A small image classifier, trained from scratch: width 160, held-out accuracy 95%.
Rows from block 2 of a small image classifier, named by matrix and row number. Rows with one number belong to one neuron. Each number is 200 + 30 x the weight over its row's rms, rounded and kept within 0 to 999. All counts start at 0.
After each neuron's rows are labels from the 100 images, of 14848, where the neuron reaches its highest value: "peak on" is the class under the peak; "top examples" is what is common among them. Only what is clearly more common there than usual is listed. The data: rendered scenes of coloured solids on a plain floor.
# fc1: MLP up (model.blocks.2.mlp.fc1.weight, 640x160), inputs 80-159
# fc2: MLP down (model.blocks.2.mlp.fc2.weight, 160x640, transposed), outputs 80-159

fc1.538,212,149,187,207,189,201,205,237,154,168,164,212,234,191,216,205,188,199,201,208,216,182,200,179,201,144,175,201,207,230,247,256,197,180,216,240,218,169,186,216,182,258,212,199,236,219,218,202,227,157,237,206,171,244,189,185,165,195,158,213,202,153,194,172,287,164,204,172,187,189,217,253,207,185,216,231,247,173,200,256
fc2.538,180,181,218,192,234,143,206,191,177,187,218,181,218,151,214,209,244,147,187,201,201,234,223,200,196,197,188,194,174,256,207,202,212,210,181,201,228,197,210,196,194,173,155,197,186,208,174,227,193,190,165,232,216,301,196,183,167,244,179,181,161,220,145,225,200,247,213,137,128,207,194,180,198,218,208,182,209,167,228,189
peak on: chain link
top examples: chain link; cube frame

fc1.305,237,174,212,198,201,197,217,233,245,207,209,243,199,253,168,124,227,170,182,220,206,224,161,186,195,174,217,177,181,203,212,173,211,208,247,204,228,212,194,183,162,177,186,171,214,184,183,209,151,193,194,269,236,143,213,204,194,194,196,203,223,187,194,202,218,151,211,179,174,206,222,214,200,147,213,186,216,129,239,248
fc2.305,184,150,183,155,231,213,251,216,242,252,198,215,145,203,210,213,162,169,209,206,228,200,184,194,243,191,204,198,195,231,199,195,179,235,230,214,240,233,222,212,168,188,181,201,265,226,175,210,217,203,118,206,198,235,212,146,180,204,160,208,166,217,153,224,214,230,242,168,228,212,168,232,183,225,216,231,199,159,278,230
peak on: sphere
top examples: sphere; bowl

fc1.329,172,171,224,228,252,208,186,214,151,188,153,256,187,201,174,163,180,191,210,194,224,215,224,172,243,247,172,200,195,205,196,214,188,238,174,224,231,220,175,137,249,200,240,243,218,208,254,229,230,197,176,215,238,216,218,226,162,202,185,202,227,152,223,155,154,222,195,215,209,216,164,168,168,165,203,162,207,233,191,233
fc2.329,167,216,207,223,176,191,244,194,239,172,214,186,208,162,174,193,203,223,175,186,161,157,243,221,223,216,202,205,205,179,137,238,198,204,179,160,217,226,202,159,255,198,204,211,209,214,211,135,157,196,222,168,209,157,200,239,168,184,166,211,197,181,205,214,148,85,260,203,159,211,221,205,182,193,218,214,150,203,211,263
peak on: dome; sphere
top examples: light from the right; dome; sphere; largest object: dome

fc1.79,225,208,210,177,165,223,183,197,155,144,208,218,195,224,215,164,123,223,172,222,267,150,207,167,212,205,205,179,203,213,186,184,221,248,186,212,175,194,227,131,181,236,216,164,196,192,189,254,198,196,141,139,253,262,235,205,196,195,145,142,206,200,225,191,188,242,246,174,221,194,196,213,199,157,207,199,215,197,168,206
fc2.79,179,221,233,213,141,238,164,209,204,230,180,195,197,223,170,187,142,210,164,187,252,232,213,231,252,181,233,182,235,132,165,205,220,132,197,187,236,197,183,194,177,204,237,193,133,178,202,190,175,149,167,248,223,186,226,273,232,220,178,183,224,221,225,177,179,166,242,157,159,218,232,192,204,133,231,205,168,181,169,245
peak on: dome
top examples: light from behind the camera; grey object; dome; its colour: grey

fc1.136,246,193,185,251,229,183,255,166,160,212,179,241,210,158,174,172,218,231,206,239,173,194,168,172,208,205,177,221,184,160,157,178,216,181,197,160,220,203,185,179,206,165,155,219,175,242,205,226,200,245,167,166,233,243,200,197,173,164,201,213,259,201,183,175,234,131,198,226,211,234,165,202,190,207,225,202,208,207,233,265
fc2.136,222,198,182,225,206,173,224,212,261,216,225,186,208,207,183,208,209,188,197,170,189,129,212,187,238,159,224,202,139,204,186,221,136,171,185,175,211,180,171,282,234,174,217,148,202,228,253,131,158,215,225,179,251,210,220,164,202,165,215,195,183,219,217,247,213,168,201,186,274,164,199,243,197,176,170,207,198,210,229,175
peak on: chain link
top examples: chain link; star block

fc1.401,223,204,202,163,256,169,193,251,206,159,185,235,236,216,179,170,111,224,179,155,171,192,189,170,200,186,218,177,154,233,222,248,207,211,241,235,200,191,184,156,190,175,175,178,197,256,234,231,192,277,182,184,225,222,225,217,181,186,156,212,187,222,188,178,185,145,219,203,218,205,221,253,181,163,192,127,217,207,186,250
fc2.401,194,224,177,208,199,190,243,211,215,192,217,159,186,213,186,204,237,189,178,215,241,173,177,212,226,150,233,158,147,207,307,201,219,170,212,188,159,196,189,178,196,159,202,219,184,175,231,186,197,229,216,180,182,193,173,209,215,209,238,214,164,191,224,157,228,163,144,192,122,138,249,213,168,181,160,229,220,241,192,190
peak on: tube; cog
top examples: tube; cog; largest object: tube; largest object: cog

fc1.410,165,175,210,148,196,194,182,177,250,175,241,224,142,157,180,221,164,202,189,201,172,194,211,142,160,203,196,143,254,182,229,191,221,199,209,244,137,183,187,219,198,202,234,170,187,204,268,195,183,224,265,254,202,244,184,208,224,183,187,208,197,163,232,232,218,154,152,134,187,172,140,245,238,202,187,153,200,146,201,241
fc2.410,209,182,263,191,192,196,238,211,196,194,184,222,161,183,168,194,176,202,181,136,238,211,182,221,209,181,212,193,185,190,180,241,251,181,206,228,149,212,180,194,247,106,181,160,180,222,203,178,162,199,255,212,171,184,220,190,182,207,181,140,215,176,225,236,236,175,227,218,294,167,225,171,162,198,204,182,186,209,175,161
peak on: twisted bar
top examples: twisted bar; jack; star block

fc1.216,149,157,181,207,215,213,218,233,224,175,183,251,152,192,235,179,165,204,220,223,240,213,210,175,180,168,199,210,185,156,212,199,187,202,195,223,242,183,196,239,214,183,106,163,253,223,206,181,227,179,157,195,180,219,210,214,195,173,164,282,166,227,187,214,215,232,215,215,205,210,228,256,194,219,210,254,158,144,219,209
fc2.216,233,181,204,244,192,183,138,202,231,163,261,211,227,265,225,199,211,263,207,203,182,272,206,235,191,194,196,176,192,180,279,184,168,177,229,120,226,208,186,257,203,188,230,130,199,185,182,150,231,151,170,176,190,216,216,187,176,212,258,191,230,164,186,228,157,205,180,241,210,216,197,201,196,193,182,174,194,191,243,192
peak on: cog
top examples: cog; largest object: cog

fc1.388,206,213,204,180,211,228,193,195,195,198,216,242,207,138,176,188,182,188,279,204,219,154,214,170,167,250,239,197,209,180,141,177,205,259,200,222,240,193,183,194,134,158,208,212,189,141,208,218,233,205,188,164,196,196,203,212,164,175,167,168,236,191,233,212,187,220,231,200,214,147,245,236,179,219,222,238,236,175,206,205
fc2.388,176,174,212,210,243,166,202,199,217,182,202,194,212,201,189,223,170,206,196,154,231,269,200,240,223,222,167,222,196,171,173,192,168,158,199,205,161,204,219,151,198,196,202,175,169,233,202,214,208,185,196,191,176,183,262,193,189,192,200,155,219,190,161,212,152,133,190,237,171,157,234,226,193,232,208,183,146,160,180,220
peak on: dome; egg
top examples: light from the right; egg; dome; largest object: dome

fc1.12,226,210,231,187,246,202,206,213,212,192,165,215,255,207,145,155,223,199,163,219,165,153,230,221,182,177,230,150,227,207,224,211,228,212,234,184,211,205,181,192,250,137,170,193,169,207,217,192,199,224,180,210,245,151,219,214,123,192,185,210,193,209,189,180,159,153,153,124,228,181,232,224,194,245,182,181,220,137,198,243
fc2.12,204,168,187,200,228,231,222,205,229,203,191,122,142,244,182,221,214,201,237,239,172,188,124,193,207,198,194,203,144,261,260,165,204,154,202,225,231,236,228,204,193,205,205,215,192,227,231,188,226,177,159,200,134,171,157,228,213,227,206,220,151,236,151,230,226,211,178,188,180,217,204,175,156,184,220,263,237,228,179,174
peak on: cog
top examples: cog; largest object: cog

fc1.53,162,227,181,175,182,197,199,170,145,165,237,211,208,190,229,240,142,188,155,231,183,166,195,199,286,159,193,158,208,237,141,202,196,233,256,270,201,185,260,232,155,127,158,244,230,202,182,233,181,203,201,144,166,205,236,153,191,249,160,201,222,207,209,171,175,186,126,188,201,186,208,229,206,201,237,229,145,207,193,243
fc2.53,211,218,177,194,210,177,215,217,178,166,185,189,267,200,197,209,178,207,204,191,180,170,118,194,267,203,211,219,145,200,199,231,149,176,259,184,220,179,226,208,179,130,215,232,223,153,199,179,211,222,235,193,165,217,262,183,218,161,208,222,134,245,220,204,216,234,234,197,214,164,186,218,183,213,247,220,179,174,195,162
peak on: bowl
top examples: bowl; largest object: bowl

fc1.472,204,208,199,219,239,216,193,159,156,178,228,216,261,178,204,212,191,213,225,176,212,163,179,172,168,131,202,197,202,244,223,208,185,235,231,229,255,218,216,217,241,150,188,157,283,255,266,222,157,209,176,161,195,179,238,201,204,200,208,186,225,251,198,185,187,171,178,177,203,218,174,225,217,213,198,215,222,184,202,225
fc2.472,161,217,199,210,176,213,223,146,198,174,199,207,186,268,201,170,226,206,205,205,219,193,212,210,161,164,212,208,189,195,293,194,160,164,191,209,166,191,198,224,163,191,220,209,204,194,236,222,205,203,148,184,223,175,170,198,172,203,236,232,192,114,171,204,228,207,139,206,155,237,220,246,216,177,179,217,215,251,197,234
peak on: cog
top examples: cog; tube; largest object: cog; largest object: tube

fc1.533,216,221,218,190,203,188,205,220,191,204,237,243,170,226,219,133,188,202,243,210,200,182,220,191,198,196,194,176,187,233,202,200,221,212,236,158,215,207,191,122,259,163,207,176,175,180,176,235,196,233,252,220,243,182,190,202,165,212,217,253,231,210,218,180,232,159,219,154,110,181,219,166,199,142,201,183,166,164,183,227
fc2.533,230,161,219,171,184,208,204,248,192,208,181,223,208,253,227,231,148,237,166,198,220,202,185,188,262,201,217,211,197,151,147,170,210,175,239,223,164,194,227,203,198,183,197,256,174,178,192,204,256,196,159,200,147,232,210,216,141,196,141,200,182,209,189,184,193,192,200,212,259,137,189,195,194,213,223,193,245,211,159,134
peak on: bowl
top examples: bowl; largest object: bowl

fc1.196,231,224,220,210,228,214,218,176,177,201,123,211,209,225,190,207,239,158,131,202,163,200,199,158,217,158,176,201,220,177,208,167,177,223,157,217,203,195,236,261,194,192,170,124,190,167,270,224,129,213,175,201,193,188,244,193,162,206,226,156,244,214,185,189,194,211,200,179,165,194,217,257,216,252,196,204,157,195,236,222
fc2.196,169,193,187,171,215,160,203,208,163,230,234,215,196,203,206,195,208,181,203,158,192,197,212,235,229,218,197,208,167,185,150,240,156,167,143,261,217,217,206,272,179,159,207,172,153,206,202,184,170,192,205,202,197,164,198,203,161,216,185,187,236,199,219,236,280,212,242,189,170,250,194,208,266,222,197,202,204,154,183,240
peak on: sphere
top examples: light from the left; sphere; largest object: sphere

fc1.467,214,194,226,213,170,206,224,229,156,151,218,238,218,224,184,192,187,204,150,216,231,207,192,163,209,216,233,178,219,196,209,140,150,221,204,238,202,211,242,253,152,150,199,167,187,207,197,227,171,241,192,175,167,229,284,179,160,155,158,203,205,215,194,192,174,158,213,165,182,173,190,233,197,206,217,208,187,150,177,204
fc2.467,205,240,164,233,223,178,190,263,232,224,177,212,205,187,148,211,170,176,180,209,271,218,163,225,213,173,225,227,202,180,151,254,153,178,222,196,198,182,208,196,181,193,206,181,174,230,202,176,169,256,193,183,197,256,173,208,205,232,177,220,184,219,168,199,182,286,248,169,231,180,193,240,203,180,198,251,221,189,257,179
peak on: bowl
top examples: light from behind the camera; bowl

fc1.638,209,198,225,185,247,93,227,188,239,193,200,216,255,215,175,187,245,185,202,187,231,108,207,180,185,181,210,214,201,168,186,162,146,204,195,234,281,209,210,192,164,145,240,229,170,186,198,162,189,221,168,217,162,201,184,200,228,181,205,202,203,238,181,240,180,205,207,212,146,205,177,204,148,181,184,171,220,243,199,276
fc2.638,152,154,199,216,175,215,159,183,195,174,180,167,226,193,237,164,186,179,139,216,175,170,191,206,206,254,192,223,212,217,106,181,231,175,175,198,203,196,163,206,193,245,164,227,193,193,241,199,167,171,171,185,219,139,143,226,228,191,181,204,214,173,207,168,185,230,177,152,217,238,198,226,200,169,187,191,218,230,142,189
peak on: hexagonal prism; cylinder
top examples: hexagonal prism; cube; cylinder

fc1.187,185,221,218,152,196,248,192,206,176,152,212,260,205,213,193,195,190,228,192,188,181,180,215,117,275,231,219,198,240,202,219,204,183,217,236,209,228,171,177,214,207,151,215,183,189,200,200,247,152,225,162,163,197,232,204,233,215,201,212,216,227,154,180,200,134,196,194,210,201,166,197,211,198,198,166,195,205,146,206,278
fc2.187,222,187,183,220,196,216,268,242,201,227,204,243,197,218,209,254,228,142,231,229,136,192,166,154,199,173,215,188,169,194,231,188,142,205,189,182,177,195,216,255,196,203,216,186,245,206,223,199,229,243,162,182,184,228,217,122,184,183,196,208,147,185,185,221,265,221,185,240,217,175,208,247,179,220,194,196,197,201,262,222
peak on: dome; bumpy ball
top examples: bumpy ball; dome; largest object: dome

fc1.155,257,228,181,172,211,183,215,233,205,207,206,235,195,228,168,182,136,200,167,175,160,221,194,166,186,183,215,179,173,183,162,167,144,227,224,193,205,199,190,158,201,194,210,185,164,183,185,195,276,297,196,202,261,253,232,211,189,192,190,213,196,178,223,143,159,232,211,170,165,188,211,194,220,129,214,188,189,182,238,234
fc2.155,204,160,201,201,204,204,281,232,182,185,174,183,185,159,194,198,211,216,171,138,284,174,217,199,220,168,226,204,166,195,203,224,252,188,259,223,163,212,191,177,215,183,189,236,199,226,202,177,204,216,223,220,230,252,212,214,177,180,185,233,202,206,227,199,214,162,183,177,224,126,272,185,182,193,181,220,164,236,250,156
peak on: spring
top examples: spring; largest object: spring; cube frame; largest object: cube frame

fc1.350,171,177,208,211,201,149,215,180,234,195,222,215,229,192,134,175,248,200,230,168,181,211,182,190,212,196,109,169,180,223,191,252,242,214,231,208,185,199,194,198,179,188,272,237,203,155,215,221,141,241,210,218,227,132,172,163,207,237,235,195,201,154,246,183,186,174,193,162,202,193,148,202,250,182,233,221,221,172,212,222
fc2.350,188,191,164,152,183,216,215,191,200,209,212,198,231,262,197,216,186,215,192,211,168,262,162,210,205,190,137,189,174,160,148,147,189,182,212,221,229,210,167,199,217,174,188,136,165,156,228,220,198,194,137,197,191,214,219,237,243,161,180,195,189,236,200,214,198,228,214,185,274,134,223,170,221,149,210,149,204,175,205,215
peak on: bowl
top examples: bowl

fc1.185,217,212,212,186,231,224,192,141,260,110,211,239,238,177,165,157,174,218,191,214,223,156,205,171,216,209,217,148,206,196,201,191,201,198,220,227,180,200,235,156,156,173,249,205,183,137,149,253,220,192,178,224,206,215,227,190,189,222,170,204,173,223,194,187,170,174,190,155,259,194,220,227,207,169,156,190,191,183,179,225
fc2.185,168,199,230,233,190,195,161,174,221,216,156,190,181,196,227,198,166,167,173,175,185,177,214,189,195,219,182,167,227,209,177,171,238,199,230,217,216,216,171,185,231,235,237,211,167,205,169,182,152,176,280,257,256,162,173,277,214,153,184,190,248,186,242,169,171,161,182,203,172,198,211,155,205,187,226,210,187,209,161,217
peak on: tube
top examples: white object; grey object; tube; its colour: white

fc1.168,215,158,222,208,242,212,216,210,196,128,204,210,177,159,175,156,183,221,227,183,214,186,203,228,245,233,204,155,250,149,221,199,219,204,182,212,190,175,181,141,192,178,192,242,206,197,243,225,146,255,226,171,187,229,156,235,227,160,228,160,238,201,148,190,248,133,215,217,260,171,175,231,218,200,220,275,202,197,157,257
fc2.168,189,211,169,119,207,235,212,226,188,214,209,152,188,213,171,216,234,225,202,215,192,200,175,134,163,233,215,188,165,252,220,246,239,239,189,213,199,221,220,172,211,225,151,244,234,169,207,206,169,161,172,228,189,222,200,228,194,287,231,227,213,270,194,231,178,232,223,197,198,191,127,180,213,209,202,202,218,199,189,198
peak on: cone
top examples: cone

fc1.519,184,171,189,206,184,111,219,229,237,192,220,228,157,242,197,179,205,234,167,221,168,180,209,157,262,190,168,197,181,175,242,203,143,230,195,204,217,175,212,170,216,182,214,235,131,220,193,153,204,252,245,224,200,215,234,201,253,206,258,274,169,223,210,177,211,166,200,187,187,214,147,208,215,223,132,181,130,168,213,230
fc2.519,174,178,244,185,206,174,198,205,198,234,253,192,178,202,154,170,200,198,168,172,164,254,229,215,195,213,206,212,215,179,160,249,224,188,205,239,197,208,175,168,155,204,207,198,165,224,201,210,207,197,173,118,203,200,185,219,191,237,203,183,237,133,162,158,220,135,218,211,189,211,223,209,161,233,200,168,149,199,206,245
peak on: dome
top examples: light from behind the camera; dome; sphere; largest object: dome

fc1.417,227,204,215,159,187,213,235,259,187,227,205,197,243,205,244,193,167,195,174,226,142,192,209,132,228,169,156,189,182,201,177,250,166,194,170,202,224,176,204,188,232,178,192,185,160,144,222,157,222,223,224,198,196,211,217,168,128,180,272,184,258,166,229,210,177,239,267,251,230,207,185,200,189,207,187,178,199,203,213,222
fc2.417,225,215,173,219,251,227,210,198,211,262,244,223,244,255,210,198,198,221,177,168,194,157,201,256,210,158,219,191,207,184,240,181,204,201,177,183,178,210,174,240,211,208,222,166,144,246,244,142,194,244,169,208,229,187,181,179,200,176,202,217,243,238,237,249,199,202,260,178,215,205,227,188,218,195,203,257,244,198,206,216
peak on: cog
top examples: cog; largest object: cog; count: five

fc1.415,205,195,171,228,169,173,247,161,235,190,205,219,175,185,216,193,164,220,249,267,167,214,198,166,229,222,231,196,191,154,201,183,222,222,206,160,207,177,189,266,230,158,211,217,139,181,225,162,160,231,188,215,176,222,188,203,252,220,205,232,164,210,207,155,207,239,203,255,160,154,172,262,245,192,208,206,180,161,281,218
fc2.415,211,134,198,229,187,238,193,179,212,205,252,165,204,236,189,188,164,220,171,177,197,214,191,229,221,173,228,240,206,234,206,226,240,191,214,173,170,221,229,211,152,135,224,196,224,257,207,224,213,165,206,209,173,227,248,230,191,213,187,183,203,210,154,212,248,183,208,221,210,171,220,169,220,222,252,163,200,149,215,260
peak on: torus
top examples: torus; largest object: torus; bowl

fc1.330,191,239,201,208,164,162,216,179,242,195,219,191,165,184,239,200,208,133,217,236,219,185,170,197,226,263,184,158,209,205,244,172,188,179,200,211,186,200,199,194,184,132,224,257,203,139,157,214,231,198,211,156,230,215,216,195,210,219,189,190,225,193,205,206,178,209,202,200,176,175,232,171,160,194,174,197,208,214,244,288
fc2.330,173,214,191,226,234,192,147,197,217,162,180,171,227,241,165,220,202,203,211,204,297,264,263,211,186,184,237,205,172,190,212,179,250,182,262,206,191,157,194,188,242,212,212,157,229,198,173,205,198,172,196,174,196,220,247,233,194,187,190,194,233,199,212,183,209,223,170,185,185,149,212,244,269,210,225,164,179,180,234,183
peak on: dome
top examples: light from behind the scene; dome; count: five; largest object: dome

fc1.33,207,223,244,208,187,172,162,227,180,154,217,218,247,203,263,182,180,204,196,195,228,166,198,181,239,138,201,185,208,210,195,209,199,244,205,200,204,177,226,146,267,176,171,201,233,190,184,172,225,229,189,146,262,241,238,204,206,216,195,178,214,152,221,192,145,211,181,192,158,215,164,209,228,232,166,184,205,253,170,235
fc2.33,194,226,199,184,175,224,209,185,224,251,208,170,148,188,173,188,202,225,155,208,214,282,206,198,252,211,206,194,202,172,169,107,210,176,182,189,237,226,224,205,172,125,175,191,189,250,200,156,196,189,140,176,175,207,203,218,234,204,137,193,205,158,196,231,221,188,240,169,222,190,210,178,179,191,223,196,199,136,184,231
peak on: bowl; dome
top examples: light from behind the camera; bowl; dome; sphere

fc1.522,207,235,202,168,239,199,254,191,233,163,203,226,200,217,187,147,208,192,174,245,222,202,192,155,227,285,158,164,223,159,194,208,226,203,204,179,230,190,201,134,160,185,205,184,140,122,226,218,207,227,154,220,233,211,204,218,181,165,204,223,176,197,194,198,160,206,208,159,179,160,188,208,202,157,188,224,198,191,207,242
fc2.522,175,206,208,242,168,183,213,165,194,163,181,212,160,249,229,190,122,206,180,212,228,147,193,195,211,182,214,181,206,207,271,203,176,189,181,206,232,219,197,190,212,250,163,201,169,121,270,215,188,175,155,223,223,201,169,211,166,212,174,220,173,256,189,202,205,199,136,187,151,181,241,176,199,185,191,215,185,232,199,233
peak on: cog; tube
top examples: cog; tube; largest object: cog

fc1.16,173,202,211,155,181,194,187,218,125,202,224,281,236,202,202,190,174,242,202,135,215,148,214,145,228,226,204,194,193,182,141,222,139,259,147,216,230,194,202,203,177,139,180,229,220,206,253,202,194,218,199,157,190,228,251,228,201,182,239,174,192,184,271,203,181,195,200,163,184,208,176,209,229,210,228,233,179,206,199,284
fc2.16,195,201,190,229,167,173,163,154,207,229,149,216,227,257,217,221,165,162,202,223,189,177,169,214,214,208,208,182,225,154,136,171,196,193,189,205,179,182,227,157,199,165,232,179,188,198,211,259,261,276,173,182,230,202,171,136,199,157,148,202,151,174,184,172,193,226,212,212,111,203,196,237,212,209,184,196,179,233,223,224
peak on: sphere
top examples: sphere

fc1.338,224,219,183,191,245,188,169,208,246,189,183,227,242,169,206,219,238,213,200,264,188,162,190,172,173,175,271,203,216,180,210,196,189,197,199,203,232,184,195,203,226,159,151,189,190,154,204,215,171,259,156,169,253,189,223,221,172,211,218,163,199,175,209,183,212,197,208,238,207,225,230,217,172,231,158,280,181,203,211,240
fc2.338,203,194,217,220,190,199,247,217,187,189,229,233,183,160,153,187,171,245,206,201,209,188,181,206,201,197,230,209,173,204,195,161,151,202,193,199,200,218,202,224,151,151,196,188,176,259,237,193,206,225,235,171,184,185,192,227,216,208,186,185,202,221,175,152,272,124,253,253,200,211,218,175,274,214,215,135,156,206,177,223
peak on: torus
top examples: torus

fc1.27,238,193,171,203,226,192,200,158,241,195,223,226,273,227,177,113,210,185,240,234,220,155,187,204,209,184,176,199,221,216,205,186,186,198,190,226,225,183,217,226,207,167,156,205,184,208,197,191,192,216,161,224,180,191,236,222,168,167,194,224,174,182,170,251,246,151,158,223,189,161,193,213,212,245,160,210,249,188,204,214
fc2.27,150,171,235,199,207,214,172,186,235,176,196,148,166,182,187,225,208,163,225,225,225,190,144,204,205,245,211,193,244,271,196,215,219,210,175,177,190,183,211,263,221,219,154,194,248,230,202,194,223,158,228,271,189,180,216,208,193,210,223,147,199,161,217,194,160,244,228,182,187,206,256,186,222,191,169,222,207,177,192,264
peak on: hexagonal prism; cube
top examples: hexagonal prism; cube

fc1.81,220,186,216,212,204,191,181,210,241,160,199,267,221,203,184,188,157,244,244,186,176,178,201,188,294,199,205,203,174,221,186,262,194,204,208,174,211,165,198,181,264,208,280,193,147,223,212,203,267,192,206,183,199,216,210,182,203,197,173,173,212,185,225,215,143,228,206,197,166,174,229,189,198,195,231,213,214,205,200,225
fc2.81,195,179,170,203,249,198,195,199,216,145,223,238,192,162,189,194,176,199,176,220,212,242,209,230,114,201,179,255,195,226,181,185,197,210,184,218,192,211,211,178,141,200,191,247,193,232,156,202,228,173,261,203,230,222,186,223,147,229,172,215,226,188,180,178,234,210,147,253,198,159,212,177,227,242,227,174,140,222,149,143
peak on: cone
top examples: black object; cone; its colour: black

fc1.74,207,213,253,190,184,229,192,170,181,179,218,211,233,218,218,163,159,177,216,180,229,158,182,143,219,255,223,200,206,180,159,227,169,220,202,219,233,187,214,209,168,156,199,211,148,178,200,221,275,211,138,154,196,204,219,205,175,175,133,217,233,234,177,198,206,176,242,164,169,193,239,232,197,207,170,231,218,172,191,230
fc2.74,211,245,176,219,195,197,238,208,184,167,171,203,203,203,180,207,162,199,141,188,209,190,181,207,190,189,180,220,212,171,67,232,162,193,203,230,165,233,185,155,197,182,197,180,140,179,211,216,145,215,203,189,251,287,186,192,195,224,141,199,199,219,192,198,138,211,206,153,196,159,240,209,197,186,202,191,175,182,185,189
peak on: sphere; dome
top examples: light from behind the camera; sphere; dome; largest object: dome

fc1.347,177,232,187,191,177,194,203,258,210,167,256,240,240,176,205,191,188,217,221,185,209,141,190,151,219,156,210,221,191,177,204,156,161,220,232,179,259,223,223,192,217,127,214,165,229,156,212,245,215,213,161,144,187,216,215,172,196,185,184,216,238,228,174,221,239,178,151,229,188,164,224,236,120,212,209,246,159,171,168,193
fc2.347,219,186,184,144,202,213,206,192,217,158,242,248,193,230,151,197,138,186,189,216,221,227,162,183,147,197,254,182,167,186,177,171,200,203,206,245,212,189,165,164,173,204,157,173,229,189,198,237,155,201,173,151,181,184,144,217,248,225,217,247,173,242,124,194,182,216,171,233,241,212,173,208,197,220,231,194,156,227,206,209
peak on: cone
top examples: light from the left; cone

fc1.337,208,181,195,191,229,182,194,173,208,242,183,239,182,172,189,236,184,175,187,163,168,169,220,165,192,167,188,199,182,201,201,193,193,199,179,199,239,215,198,236,187,179,144,149,203,233,245,208,185,212,258,180,244,170,221,221,156,188,229,248,271,225,222,135,238,207,197,147,202,249,200,229,238,148,155,233,228,223,243,231
fc2.337,228,191,224,188,252,205,187,222,176,203,245,170,235,183,195,225,190,178,264,188,192,158,174,183,184,147,206,149,191,180,172,167,202,175,223,226,169,221,235,217,212,157,169,204,217,167,221,229,215,243,132,190,240,208,169,194,180,209,234,248,201,187,234,289,159,186,178,145,183,185,201,224,162,147,227,249,237,222,225,196
peak on: spring
top examples: spring; largest object: spring